config.yaml
encoder_arch: "conformer"
vocab_size: 7471
encoder_layer_scale_init: 0.01
encoder_expert_mlp_ratio: 0.5
encoder_kernel_size: 31
decoder_norm: "layernorm"
decoder_activation: "gelu"
decoder_inner_norm: false
eps: 1e-08
batch_size: 128
epochs: 22.9
lr_schedule: "cosine"
Rows from block 3 of the audio encoder of a small encoder-decoder audio transcriber, named by matrix and row number. Rows with one number within an expert belong to one neuron, the router's apart. Each number is 500 + 40 x the weight over its row's rms, rounded and kept within 0 to 999. All counts start at 0. Numbers have three digits each.
Before each expert's rows are labels from the 100 clips, of 14976, where the router gives the expert most weight on average: "top examples" is what is common among them. Only what is clearly more common there than usual is listed. The data: babble in 24 made-up languages, each with its own sounds, syllables and stress or tones, from a formant synthesiser.
# router: slot weights (encoder.blocks.3.mlp.router.weight, 32x384), inputs 256-383
# up: expert up (encoder.blocks.3.mlp.up, 16x192x384), inputs 256-383
# down: expert down (encoder.blocks.3.mlp.down, 16x384x192, transposed), outputs 256-383

# expert 3
top examples: /y/; /ɔɪ/; /k˭/
router.6:486530422534424578496501488474463488626486465393548549460478437565428490532512570457560554459573484469555531462460509476557485569429449510447504449547524444571551503581495489553438481450478484484488494462516525409515575456520504498447473449544515518410505482500471573492549493470523467425483458477477544462527523492472411513507528458542518532439505514517492590516558509488438511544429
router.7:540489570498465434533490442505472535461521452517523519536463479489441466480509511458461543538488534585540464489463478493508528442498559487558550524498495474488601456479498510508604476524515475553513535529473505491479506498437558513539515494436496509528452482532509442533426460456496613485444532529463478595448471542528440445484478556489538452509536488480464517459494531445467541474537
up.0:516483544528521501490582541464483509445549466486532491484489466504462526468521571415451482498463553504478510540566591424544392512527531507499531447490534488441493521503511511447427500519496574508536553456495532500473441492510530529457545541445520518498522509508489519487529413476454464456508500480566512507487506495485535522568486474561518555502529533431449509516558509519478520505553
down.0:530442548515586554506479484489497441515489426530510540459424527529446437560538558416488494510525405481465479458557512488544423556505469542544521513458504527502509530486475474487450498464506517469530501417501541503490488495510514460453462611552498559475500509510484504491409453523468601411509508484552463515509512454539506458525526448509474475471508479450480536532501569485502497463510
up.1:518468462500512528434514511465451461449458616491487506479485547530598493506577528448485574435426545497545514503542589518560437565542449494466586545521503577537577530516553517543442471545525460443541533535495589526471488569586449506527483505527488481525494489467511502494547532578482495480495499520559544451501485548545492522471498527480521428480504472549445552526559491512515487543446
down.1:518506563562602538526495521523465523552494431563529466399480526508404445543516514457456482507522473463477428516459527443544402556490395468535455531477531516471547439490506431503531453557489561485494490388511527454516514467462479499461509585523515501496470513523518513555524461510497530429520438466528450554540466521487545467516491469529559526504506454466455515509474531486483502431480
up.2:401552480485498469470515437557550505445478562438552505548517441501490491498492519553599511488490539464511495481528544520414542563542564492482487546444464537525482548486477503514562464547509526484461559541475482600576541467481471504501538523517463453459498536503445472515523507615449519529443511549531499528492487511517428520437517574497500404544548545545566511539480431476490522562431
down.2:546500573576591482484546447445452507559533469565514515420473531445441424474523543452450561525536466495515467482470513454475437505510453500522522552503466516478547459495475530506498515438496546458504465488521507492530519536483535509511505574531503542453452484469540520507538438457534537470522498478540386514582535508521505478550435485528541505526526457406430469460515570522528413492538
up.3:498511511488555542476548538528587482458586488476460503565516523484519487453531601460572555460472529496481583524532595478577389517472556585513540509465551422504495508479481451488451531547525543564462592497479487626509461459464498439435560506485541505497484503492499497517585558561520492456484522563482480522490429523490517493497464482524500473504522542525547544445506440491518490595524
down.3:511488565525617572486497517484451497504476424548457530468445511484497501547512527441452550487550506522477477454483432464560459540499489504510492490531493505520523495472460501477434519490501455476525530408488536469511456463465492522503468545603545508488484474516514478580470512498484577459448531489543449539486479446498484535500548433491426593457457400473461519513541595494544473511440
up.4:462493455538521477503527576540506485516495527555488488536452474463536495484498453485523535517512428443518514417492470496512504564514397475461418582463523525546485495526498489508510500499508515499425446498528512513485487521541481533575492497465501576544519508501500488573488589563482535482485458509456450469499429530546483509397515461540537387509552505499504540477507525548568506509417
down.4:489450526483596561487517563504520516505467455555479524488462507502535488510517523444504503480514559448511419415480486513495433473507513498462469547473453510411529446429503512435421515541505543437487521494518460448463556478473484481473480533488507490463443505497531504435559504516540479429502448544572490550485519510520484455515455439482484528501485470433483517489471521459567504518535
up.5:426519449467438446443513480476477458477517570488499591505471456567433520486513547572439480471495441450476457469519544544455527493518484555428521500478481452537432576497521515482566470509509552454492519583509559528528579540510494467510458530498477491488509447494552486614514476459494552479509466560528512515561466554450453506513489555486569510495496564482571476508441505534485494472498
down.5:465452555525561562524519553504526490505537449537559469484473491490508443512477570476502521528552486452509424470542521468607491551508469534485491541513513508513499475480479454478464499407538472510459480461497435482562526557527530541501476581466524512539527451500487482597466475510447568458483542474490549505539404475526479568517529401480462508541559470466469507503549523535567522479465
up.6:540506513415499472499461457421486573505531468503458502495504481532449514450460492517514492512521468581497468489517508489530536423452532429586486447485461549502508438483470476482487482484446498560451533513505436486521478434453492490456534502542499466511428470557451453504495457469486488502499554534479428529487536550540499474551496506481477491441495515411520499532448503542497433487586
down.6:486478464493425457462529525530591477450496507502459386486545494524585498495487480502589506521486539458488567470509555576421544406505545542483536425491506490531479459493528471501491515492476449525437464541506512528463458506557532496612493457451476485567538588541511500501497490536502427567513540500519453458456511553548504458486482514490583498539500532563539488468426471429487521517477
up.7:539511532448512444452441459456501554507539478510434480504485482498538526479448496482462538500514502557470501451515532535504526425437566430553532462485518484491512482507447452442507533468507505560498559542490481489506488442474527507420556492473465501479456460573481462499516448465460534548508503546429439553443503524555489513550501473450507503471442489456519481481408485571475460473567
down.7:485537439472429424465469526553544499430523504456469460514534501522559534463481424512552539583480543541500545521518521565447567400476520481508490468532474472540486480486482521536537480506491412562512483507478489486489458504557540477611485427494502532521492489469513552511526513541489422530514498509514486434427487525518506515492504488494567479512495516548525468468508452452508496518472
up.8:436493485409533517558571495456491509483526498560472509485507489532494492491481573513448440458431548438491473467579487529451498561474536506500570488493503538473497462509485535454513500613473502585500570482514479583488560499473534474428540546492476484466465479536448472566536467506488529514557541497506439510521494537515517474554531518500540538489542534424528504534532466582491610544544
down.8:562496631566547509523527499509483475555506490555542478489446510504487423511522534442476526440518412527505476465509508471591444546520432503546472480486508505511483503505481496504485494501549531460487490505486505551504502512503509480466503610542521537472509547488510469508429489524541562463540506493510454522539499466522476497511530434529483546482523482475474516515502592529484482455476
up.9:514456546473527512446483525484509499435532453475460496515477479485476476464450577396470501540511536525498511512526525505527466472429495494536572521450542493543458491503469468408466571525514536472524511547514570543435472461483568503432562532465481574502459463529482473614604438476447501506454520498481514549474518517534587491572508526471511529482460593461588504500469513509490510469560
down.9:484509516530464521533601509535544530424482504529441490495540567509585576522485388474586604553535564547514535504502509443456497466499553504490530496530497494540476463489489488609473520536540475503531450535519475480442478492511460446567493387517533528469518516480485514521555447511482528484505523498483492500445506544555505536489511536515496472452464564595507557504477521463530476466486
up.10:467568391544489447477441480530486456494480627495513436539519526519527481501478514591495492491484473488521456473502539564469503478544482545461442523492516462533493531476479487500575548520525500498520600491514472557544485505478495480562469508559524515496557502455494493500475528503485498423514497537498437573492471433527476577530484450518529445561537498521477511520465493576505495523515
down.10:496467559558546480527571493551493419514464509596573553493463507498431442507511557475464493482501424507517532474532515518541398532512459496502474528495516501534473521460460497450514522486540503467529492435533538539496516505501536483548499630531492500426528510516455484521479514500500592460561469485473481532529541506482507492597509443498510470429496431497495486567497544529497476471502
up.11:523476506513570529502560551491534497439527465526530478487481462538488509503539572433434444488433574507462514501570578473564413508461540500513540448451534480480472554474491517461424534512482573545523552438489541495475456555514524533469557553446535502500529520492499550471526434483455471440479499499540507493477541514487535521573493493545497552501545536425456487493532510498475516552586
down.11:512504567553588526503452479503498444510529431535561512438463492545450449536502546393487472474494397488456486503543534443554432520486467504527521522488495526489483513455496470470488482488535530473522525461497517569497500513507518471451478617529488524444529527538498516484388495496506596421485512468534465512552516439489481518504507412490480489471528471463501498508493571513481479465483

# expert 9
top examples: prosody: stress on first syllables; /m/; /ŋ/; /n/
router.18:530511477547527564551542521397504498542510518485632490525521520541479522483534459466501490501484417510496527574531499606593476554466496516511509579488515449395557514493533521516490522539486517535511527534480491464472482523503457554529464465466535474495491466479518608537487493489541525521517473523482531518602452577525440537562491522547497511461542511530475512487513549448482513574477
router.19:535462556472464528536435554556550488506516437431521450508515460481493504503520485461560578412480491494456455527525469526456502529485512526496561559550517484557498428541470412505458467498464467466486474501421510572524501441475551510489517550531475498490484452500462454480509574494440468600474580493573515559490546506530521525453519464527495474431520543522560588506505450565503485561431
up.0:475448518562454478510533493510462413529455495520490467466492506502416468504534543449494516469459574438477499522480580551650517526487500494540515519493447557468500491534481575451418481549421498497456535506496482516481565532479513478514528496532553449491516491478514487556471493521483524485501517462552475557468410570511452484496564476521574457467567511560474513491527515572520472524513
down.0:451504431471513515558543510550517458492538553542476530457424486481479465563522466566476368442496543514485515490473539542554547541525527517510501503513507499446507526534474425528439512495520457439455453573499497521493559550542552576423542628470541481442503483551443485513529563524524517497512502467435478523526517536561446485509471504489489473435525562547520547576461552450430491524544
up.1:536479504496490420488539486493442483500509499521530510466470545551434523391452480513475463552491529494453496458561511477527556505554443504427495441546523492462493511512464502433557473535476496497553558520546569427492483530491545437553566521480474473548389459567460454526492501447489568521556447436524498516518509543523559559523529434467581532502504522490481515529484558499401520482490
down.1:545487490513492511512490563492518468496467530420476486502495571504603503532546496559526493449462440582470502479519451488528516541523483492519529469480503503545521506511511539479491503499518470466542513537552515548542484499524450511439506495529468451517550529480456508585542481573471613599440476441561500557435466387466481488441554539504452537515471519564508523481478412404493523534400
up.2:465496504486453487522543579521539466475528473523496453381481558508481472525444538499489502512512564522526578522546504446509527449541546524562551528514534438466493568406474438448366456543514470501517545565469452507558563531449498431475465513514487576456463555556485448457459438518549509485388455523474437511510481485506482518480487514509503440464481488474527506561517458497441540482492
down.2:497524489454510562513448510490453569486508437498523482549491465576510511454457461418495512449469560463521467511524471512496546473487501457489540497473578543497460543529471516491529547503482549565544522473416420416526458499509487571620494411584517505546469416445551498522526487418496465518496512495458562489519455491417500501541534498512453489520487436456500479433543514501536510501518
up.3:511468518447458477456482452454494477520520510557555540502427578531443487463466528477439441475513494514493498467477448465477499526539510518463487435462449516505570528529457474566580478534505471502479537451533503402511478505543508449450469544477485514485481480556491481445472497493485569452458435431539540494575522478466547459442534520458462538447525550525512481482560572563497470477532
down.3:504485491506508407566547500555492438507486551524496524496474537425515448579560497530452448466527485445505532509473552526522458576436465489490483463538487484443491573497485474436506532571473427438450551558554492525512580471477533530466488588490497509493516547515507548490467579517605496427532520502427460578493508526546421506525491505531578506522464495544483547526429522540442507577536
up.4:563505562475484467417516531530514503495557457497488515511486497516476480467551542494522476466505461523406488501549507477516500495440496529410530435506483472500523564450433526449520513593456485520555515474506556488499523519476590505579596512423501428524403476480502410501478543454511501554555476528554488545560504529524536520498507448396574473501483595496492506507567515487475467509538
down.4:520465547555490518519547568465512502506437516511523438518515557446554520489507462543542558550473497539499536497486416469481516533521469545507549498544469492544513427556515511525501464488543556494549475503545617543491477486505457433507491472542449501536534574520475534558501509509457520558464510513558471545428457477450600498397490536472483537486474503537474546517448507464454504512352
up.5:455539471520442494494459477538505462489474514473441473478469555533464502518484482565475509413494513509521509402527486460442481533583490519512452498484484453497511508436538422494477420499552525520504477509548528556539510548511481438417488467472503538480560551516493475449536488506512487484451514515502488417492466466455495548431498630473459515450448503538494493533501484464446530472482
down.5:447567516427512435506527507507476489545555538521572495527526557400493485605522507540432412434536519416496563552460517498525509492500484480441500484485520524434525520476492481504544505491511481438483578514486520515494534487540497533518519526506548499515471520484479461468517535450566475519518491489468538502519602485493459499532428539492504490483501510478460485510537506509471541502587
up.6:550516475476548549457560426377496530516426503446505526492562498487477559560547461490473512538502422507505478529458477476419509513500406465525449576523498497512533505493508496445529449529540496473467491509488477528469566566492554567538548487554474473526476539521484564526460502417525465460576537472490527493476549350494574509586497542446490500535474474534525514532645540503499528497590
down.6:478447485496474494453501458504518534584485530531544526452515491535480513478527485526463529552519532546506553497464462534604515459425509486512531497539497534498536458533579452613512509454486488449435401514449508561479549523522523502445523471422430461434479441482545522525522424509522433492450517452559464503565453530528587456513480460573512513514498522462549484499535577518485546543474
up.7:433499440539533531407471583492491437507523520436494494535501494498440487477556470518439486456545455421493525569492524453564429501523548472556495503417520478415481534467556479496459569519503545510532506523500539530454552479535550534464515577517524519432514477448558495467408498526575493440484479500476506501560475508501468374484532472489507499551460486531465526447536509540539495498527
down.7:466519441470482486502527539496500437534542570544490501485449454465515476565527430556455379471508483538479529492451565459588481548484515488530484495502478460487502527526521474574490570513466386418471452580527497537515597499498526521432571597466504474481432467529433509457526567528568483454539494527457462532497469542568405525541525496480480476458527525491508515553511520479446475563536
up.8:479543472506507501496477497416481509509552537503422526575427530609492492551496475533510457524485454492479500490429560454481461448498426522427527539474508492417578612368488506441474539511454588526552542518573530458471506497553543540551472529504486492481409495472512494525481515524546513444489515533465560493540413513476472487518525490501516469475488503492442462483457539516514447462602
down.8:446520442466500518539527536517463407496541546535469512408468471406549495578566470549458399441499545502492560476475508526541494554475508505536482519505483470421482521493491437519513539536447373435502491539488478562522556541547575490409577600508498489462463462517466526455496543539520460463556490478466488568496503533596386509574494495482486490495526519486508507622506547432448522502530
up.9:482454490585465535504501438446477487466454525463478495504536476502512451566477478504525521468486505459547454504472519505465446538476539536526546524548503583488450454621538521521482487511499508593444456590518488497467522481533439482431475544491603485519564572507507530521489454600564509528479418533498466445530499502513446530509518514638474498521570499501465537506469482463552526502505
down.9:510469466521527479550480487522557447427481485587475506485491507440494463515488532501463367504508503484509507498513490499506471526541467466539550551487466505520481494559480428534462484532452501409491480543493470483507425516441545521474521538380477545481510509477513514492474454562586529511510533467437520502523458479452480531536458467506492469519482500536476500527519548458450446490504
up.10:507504558505492451465446561540492497501526464475497502445497486548482447411531509523536478501506535439444469482515498495546517464450470490437484429503506452449490505460431521458509510550444490466530575452501538484517491493496577444566566523430458452537416494456502438498522509458483555520542486477520519543544476582549510495474520434400593469503471534528483506508503533452445475523466
down.10:527488581504489538521495597503506479445464487466508403535485528491556442489471516516574535492492507574442532524513476509433505544554466496517505454526457495586475453548482550507470485508499528489515441494552536519479431496508448510491540481600491467519552550481434499538530454536486581580453544534571500507459489434487510507430514548483412540527458513612504580494472455472512534550434
up.11:502506454491516580479579524454470517548499500516498508524512501480502538505547483492511498432536515471440491574474516537560464488483522529515511509581469507477537529555460507549549526504525490531445511530477507560504540507482497524480489425531452459581532465483541540500472472483505551487544540530503450487524475500485421511535529517566513499466528533526467475439514481528510514581518
down.11:452471402442483497576554445515555490477527522574533478454505449467509429513516477499456425475516479500524484489484508521526499508448516486508477521491516496490504505458447440512521517538481432434474529522506521514512534497538547513474572592425506477439509532543427495530515610547480467468510496497451466507595495555587373518552485492493525443446547511527510520592498515457407474518531

# expert 12
top examples: /aʊ/; prosody: stress on first syllables; /d/; /h/
router.24:486580432601569536477485515524537497489450392479528479449535524497522603503487545449507478508447512441481512525486469467509519510434472585526566482547482517537526486516502454568459434466459538524505479546499482566518546527493481557500488532493473513532517542404499492468539475529511528451547532468554475501507522463461476477446530555532493512474494522491442572469480457480534531491501
router.25:497515555537471535523547518477461516467537534444456518561535505454511521467499544460528552511495515518490430452510527555532461518443547499474485483529514482501566498529475460449508490526492456535519563548491528515438579436526552559372536521496474525482489488535458558530563425465441503519510582498508525542443486507482466484516417463490525471472508520482518511435473488498448556481526
up.0:552543470514528543492486494520423472514475482532627517514492588460516542465535405504456501505562436473492514463418528500450471557502492487481455489539478511561508525509494554494461519554468521488508459468540548464489485479532484575532523494581556461602523478451576539463463526528511442379532525471502500486476541454518508555523507508499454482550516489606448528494536522508540463524493
down.0:511527547463474560483474476512458511502473486512519502503513480497483522493514549480599500415479434613508501411533549484506584484513533543457511622501514496518489462581532475513490507516531396488501519529419520503545425484492519471528500462482490532523492439504461491485507533553457520507483476496542445445534504571555455519533427480553579549564513469568538534508545481499416485462477
up.1:450432524559545489463474476522540499470453540504473412505464549522531539478546544492551473460503531526431482541552527488587555478429478564532519591414489460529463532471459481534537541508476543581537482465536445561473567521529567456472509475495502488441492507469500476453499486490543478543492514524465517479500502481526506420437504585515570516485476573456537481421441499451506452533505
down.1:481503478492526468527530517500588513540475513535566546531460464509465528447479511425518545594504526519458571507513494510502420422462457473517506431499433472486544471470564485492486509513487531549513494476501433443505501517516514498450530576475518515442447519535504525456464461459491484509531533485475518514466524515487500578573524511467467423455510494489528484491451447537512509541568
up.2:470557530484477476475522514467436491566450487535546529509579495501487441499541473499496475536510395476486487463545482438487538528588496479547439463478497590489506554501517607491433506606516465457501497438540458416501473517546523469540497501568489459511472444518537487511385519492501417455528409521556510495485514509549525465520479483440525504512526521501474502585527604442513467440478
down.2:443484498498478532460472568457508428523450514520512503487468474521507495583490470459524519522538508536479504446497449442498497461485519511512531548460515490418461544493527542542413473462446484509465462475519439493546511503488532535519529478564520509508528493421477457559554479519519507476522453493486552529573444463478545520464523532503461518533447523470565470441481512522521528455503
up.3:553514489476480511456481490435461450506445560502505498535530492514543523559468474538546457446517445539477535557520495453545578560476521557454501481569536517490486531545530505445526431519535517508476514552603553508545519497559515566474554548499519491488538412436420586528432503472551479500510475509493599495480521506489520548454460497527523545477492545545529484514499445497450512512506
down.3:524413440509491495521483437444498513490471450471567589473519497542525544546484494443514481554488483432465587472464433507504470501517464487492544486521519521471648429481503461480445483545434528440474597408580453532488541553520507484344480497456542513486526552500545448528502523503506400518496498416528533553512457529497524489499514486466507496509465513485513528528487508484496479425536
up.4:493567455536513518582526521489517483527542467580457534492442539537551479500513456513470517476518423531516481461474469488543525455554481486465474518585527439492508549475487494498464559476530550579467540531486473506509524558505470496548488468468514477564517470466522540468514441510523512459563493569498473490457482582528507553562514472553411452484457444480457454443511601469538483472548
down.4:467516545506510464465523564471496450479481561440422517537466512514498530466503555521471431479552471532544447517497518451456548604536512490442516513489487480557474531507515551423547433473489503513514519565508476496514518457428522465520509526515455504486452493514420554488453468517530548409485503493482422526415542461586480465509432578509542537502488504565576584545454554444483504474449
up.5:563517469525506522501502476568501500472517482505506459470441572489555475488520454480549503459536534539558485567486513548504545537523485490546461478446523497537529531461449573485492538453466510507548499485473499474516545553522521427619465446620553510525498517476491471469574586515485472493545458533491459493490523551516512516418489464461527492479478460566447503520507494449467447513425
down.5:493506559522563516531518514486549446506491434595456492433453559548518541556481469418511525553492482597480481407510538471498441451483543510553473534485528473493475450508483560489470522484522446574459449538503503504478458534526529522512480571529527508426525566499517492533594507571495590484506489464503543479516475482559463519541488528496524471552500519535462426541449558529492530451479
up.6:454510517514486514434529513485493485586492536526519545498488535497475539458502472489501504525535405482531495471483448456510492460570427511488476555526483538527483463517464584499480539567534460499477455518545509436489461467531503492512504484537461461506464488517492552530431532460467494450537410497548457522530508554543527418513549512479446518497556520530527440502587530524476386374498
down.6:503468542567410469509486497487508472505509541566432476428487517489465489602494452494541501549472525553484494441559521480494474505496503535499479531505446477463501497499538559577437467486507448518498454459449485443546444533445502479537518478583444494492540547504501480567580481556464497484496484476560534560561477515561540513493553494508545502521467538505460482544462569450499513500461
up.7:483493512559514499563477596441528502512469466522490555482476478506398463471575571496514442448502563459437526521498443555481459461466571504453544452482440493443482518526546476484531490613472499466568512494456547488511418510474456513515498538508497513543461453504539496469436546491483521486509533436529520517526466511440519484532549487458502552478495520492470500465582548517473477532487
down.7:527510530490431515459477510550466494477490533497457490480475528508517508561536428584487511475499537445513552584490535595407487608492502527502485463522512493453476481530501497504514511589492536523512426490509501495479474523469529439540516460518474455511504543471470543558449501473524512534501521506472582568526532520451500476410537531500487488470570496555520529515447474433456493527393
up.8:458467479479516473454539501493487564529500527500621515566440578515507488505544487497468488495508510419470574473465550476430570491549457500481470445500487546582453554450462574504547499530474483465477471495482533426488555496450445478509472510515449423511471515565519474489444547483510490427513505561565515450475519530552564471438546554467498547550535496487519557506515517508488454502477
down.8:462473476493404528466500599512502423545496494549494485494473491555487480534484482504602553493532474521482518457476513484506508553518516488544494490486517480506505513487510488528416501482459473517492471528488494548575437471537538447513523473538445537521502477467474523559592462530480436506495458491531584543548435468496487525506576472559481405536471514457521475473496485540529498478435
up.9:464527571511483554537448507466472526527584459468522515525519423519468442460541497441486520437555500479444466476553556505524503421461405477511541460489503483494457481457449533518464571486440501456515476471444559480456499494560572498503484485559463445533483486481542562543567489474429479502519544458496546504529497489484488441535469494418427545527380512483562467489528530478490483486540
down.9:552495445464569504518502500515443470471482457504513478506445466537509582556501493479490470520463503509491539496520490431458469439458530471515522469494504502467461509530541542402396496492527461563553525478515506479482479493530506490565426508517526487522435405468537517441496515506462475505539461466510526441497497474513443528504534450508500507470528532480536400502532444478503554507522
up.10:569490467474559514459562542458482447488529477503547498517462548502539520496485439480508529539518433498487521473451580451461573506542476564571470422521477513545490531474461553516433522516521535453464421530486479459428493468490501564566529549540473486575491446476511522455456551443544449368513414544487475544513595546527522454504523496523471531508472477523487477504506565450533475511490
down.10:526524587488528520505509541504518438491526480543481526468443514518493529512565520485524454475424504520522483383579498490500486500513571536427490523520479519514483514488499551517481545493463457562592486458418455457552484508492509531576472509518532491466461492493518500529458491534416517480479470486592493427546535497541499534491502508491543472493453501495467487480505528450507528448464
up.11:510512418470494484502567519455525478551506568501474476529477521532461453444499485496421490451582537563491462507525503484480553472532546472450450526469545468473547557554527463555497587528555537483501525525479510413484479502496484526543487481522478554564490470557484459532510480496457496534464539524429576529542488478500517493506584443526519459493501469464558468512490519565474491478506
down.11:551481509455431538467480515521486442500505522555521549456481452537472516569448505498495443482504505524468530430565485497492451579552487490481520520474499457455493474549519519513405494458458528555495433526523495512536461473444439519523483537485388522502541469428484418496551491495449503512512478544517536531609400463428506535457543516541481554514436511514500444447449510489495547443462

# expert 10
top examples: quiet level; prosody: no stress; /ɪ/
router.20:525579466490522495473481508472451484443501501471517497560442493491490410497488485540461455505440512480518503435475463476432550571534516455515419519565535513495519575514507510539557505527564514471523528553524545508553520513533518465422486431569514503546515456534505524532501511485460494459588436512526454521478551433583467515532504500487432555552510471544438502490577505545494487431511
router.21:483523481437507455551482514494502564588476575509454493486458420501535547431538541523584463530473510418451480484514476588478496459489491545505513497500495512509577426476500584543542461567539449486438498538511502516525475442511449503448445484419505505474514440529466570494522505469485510509565459478546506509499511495550489506487514570479425527452543454541494508526511488526491566478506
up.0:479494551521442527529490426380455489518527487451490499501546438552475513464471519466480535549530554554505487533491518541490552512493436432499479502535480476542461510533484514542449465474482458584498472537545487505543535480596477545445479498534529470520482462539432549563521561551565574517492411519502478550497522458521499529514564477501525547466437519481481454534511528440529526504458
down.0:483497512496457556545435517501536490484534451509453509515470459586516521524514498487531450443538495541493517506496485476520467541495528530529439513514484519449453459485489431486507484453509631482537466504561487550487492447507414479505516463537476488489605521513481503487424516486565567498487520556501466546509491454465457521466448597476415522496507477534497501494505441496532479515484
up.1:587462465457514504439548425419463461469468447569490523416491453422480523523430460464527481532441489470544464510541466455478505526541547512578493500543483530512542488548541524435442476530540483497502486497488509512481478452437495532523487480500470560450524486491479500481491457452464485467515487450525564496519531560447484478513516470516445483520536540520559487547514502496509485474521
down.1:519505539487503511528562524458455516568552485547475508451443535461494447475485447508523459531498519490545479455526468515458507466562534485536533408457501494573551491499509554575487526487519460463447496544535442469502513565528514532480516553485475526507407514539406396483568477526432502520473483470490480487534523564503508491492593442506482401510492524553529560570537612480436481499488
up.2:476484507490424514475511506526551456525521516487408456513421520515516523536407474510468570526475538484509517482535491487478496531533542486549486573531598441495530536550587466490490553526581512474531584536471515643518483508397523490438420463497481509487543523527466462503508466498498516525452514554495470534492423516540443549502455511538517536506504525501498502516502484488533612508540
down.2:499520473512529444491479508531460564500447536503503464471632534464564508518543505511478544510480489539448440494448483461466523445482475498457495553539509517485463532430564508430500523568504448532506576474497580493454517532481520544519519410494553508484500495467542546496546460485504521504542499445551570499492447502555477506471422513535524544498534523412468391494526445516534459500506
up.3:446569491526533485476514423569524483494444606483543466560556501496481431493545497533494515476554497524486452487515545460484463487471577443459486546485533542508485564473511515405539533549557523547470471560517549501468449473489471500547515484494516482525481495494487531519541413454484452500538531503523524572461410472539532493506520513452492567481481572520650501418528501498490496532496
down.3:526498478487505500441484498539527497483432518451565575514550458538488481488514496466543519506482429505487461465509531431579497460479488492497490525452508525456561541469545516412478529609510384539478535468434537480525517489477488513434500470450541526555486559510594494474497450523466444553480491476491588473549484567502504490480511416513583434497509486468464490422481489594504521503535
up.4:539454431514483543558499484624487475481498516536501469502538481423503521478491422476514443501456426459525493516517433547511499458547489526560542562561496467490574443499509507497509448523523473517501463504439533543551476469422486492562441482513484455478511536472429483466485488500475472549481491499526546510493473506464503533579498453497452454525496549560536519474471480494470507533488
down.4:479500413472506419452457537438487519526542490604536580495592480482422531485441556471513459538481473536480484490433477509501489482564505513525498501498562499558487523549538501424509513485503471494528491497557462516518498514499505551475394574407483514535410492491556471435585536500506404454520512514468503571472516533505556534499520517541507463454516466462525465485453581487513525448504
up.5:556449533502552522434496476528471462432456464543483470455562442465443476471484493427512463501480510498507496530579453519482475474489475527509453536480516516532560422498545551392477510536521487453505440526508515482431474476452531543537471496488461507441490467476469508519476456482502454488513502467521588539516437514482599417525550489493510544502503567499477480519499486487536482473514
down.5:491495560511489489510555518499483527551500528538475458441478517517479470511517526512470519526459518464541494435468493551454507426475504482543508454458498516537535538530497509553474536485460483516488545553481499512502513525546569541486506571471480497442495600526518499444537505586475509516435503559424521477520529565515488500488564390499511407504502531519534508514495564530516489493525
up.6:506474548492466532479464460370450507537520492476526539515525432530480491523492520435527507522490524530537520543474509505475507548511410463490563502561521507475459554555539512522502511449515477568502434507558473519534551484553465539433473478528589485558522482536480554557502477578570573458485434482517454466500593461509423497547535486508484480459500550479496508519503529440533538470459
down.6:572489496508466567527454511479507470462548488511435476465478472555539547453488432475499431478499566540484572534504487534469483536489569530509416467516494473474465424497465442538483477469477559415565384460564499496497484487470428502515507454598455486454568511473474499561405540493549546507469496529510479619493505479513446500507470561475434573566466509605528507529527477462545447510482
up.7:543528489502469502475466425464469500522475483510469505504546424487508529523481486508517439486534454482484480530548454496533541490508520507512599516512430520482524514581458507568441401555466470485499486521455500505560522405521502540535505514491478495446521421434447524511480528508473524546487516473514552471505521521466438467545470449518449441469519557474571472514471514487547460503469
down.7:505477476507547471545526528423531562579500484573513469492582463459446512476494537449547516531478549536508452485482553529487502537514510522529463469487525476510468451558555566489478494515548480490437548565472465448521478563518477515470502509478460543483428446497474413447610481467478489467480476479532512504485425570492503556504465466498552453467459442471555483494478615535515522463509
up.8:471508538528588520517537485524543453473543499506543513528453573569490520529534426540519558529466485572481570548464502460540428452484520560518538504441488498562546561449477502527539473518483515516544486508539513511428543569499521534507544525467501477437480499457541507563456542508544542541418482554464510505547469541443534519485484473467519501465463547496522442500431515438528475549548
down.8:446495384471486444462423562521526576514400553537518532555632416458524539534491500507499564531535414557449495473455514473464563477500472498498534548474505502495470501555529524470484491505537572532537515504505505493498494577541485537420414509440498506505504511467550554481574531519476463513513562535481497521508464528484553505519443484502526569496490517458480396452485485521534548459552
up.9:495508524511557553501459513514571469543553487509500511570411522512485508477472525517536531493491542553543488500535509420465443410491582507505508485450556493514500479524506483485512544510525573487509508481464572514472428495481523460524505495493390522424464511558506491537533556513507514589464577493495601532553494517476498442491492568521483510433414513467468525495503462519446618511489
down.9:510482446443529425491464517536497546516449508498532519503559408485522539514495524499505557545527482550483531469492523460526543497451486493480466506532519529494468504554539492420479512534509503501521600530511493478433451535528490539401399507425557482536507553417580525488499479517530426493484539488476506482514445542520549526496431483518494518459493467433497416449515523535532598509515
up.10:531530433536506512476501488527500471452483505541480460508463494423507488500498438492509451501448515468526462495492489540521501468539522485530579502526486520489458508571453523462449504556463472499535523501377473599532480448485459497551485487512507478444516598398471482558499516572507480476513491523532508505508491580482449539539485472537481454486545558543541507416484556493584483496490
down.10:511498443533567483515557453438502579549471503600579498452582451495485580494479505463501512567495494507501480465464531499512529526486500498513514525495465468498473492568471575558459512507455476467507543496476460494488485557475523546465465581412433503518474519461475464490584487479482416405544468500549511550484499568457534546526497527518528460452489463475476474515462589516447557485524
up.11:443513486554498465495504411514455479531469563475553467503619529468488458488554521521456521481583554503447450552536522486491520478483581408506481566513503563471500523532507514374570499530561486534526457545520537411516431469524482497476545476530468525457510457491468568481495510470434464525505506483542538615504444444483527489494585518399487599475471567490550489445560493560474509526482
down.11:547488535462466503489478519541500482497439484441497561542534452600508523512505516485575534451514412518518479498521489389575488481465520546515490512452478512468542538486547518438520579541544551546417561471460497483545514518514427532464435484471545508541523584456568521419501465544494485510483489483481494459520496525483548518519487466510544418446495528530477582429502425558511476441541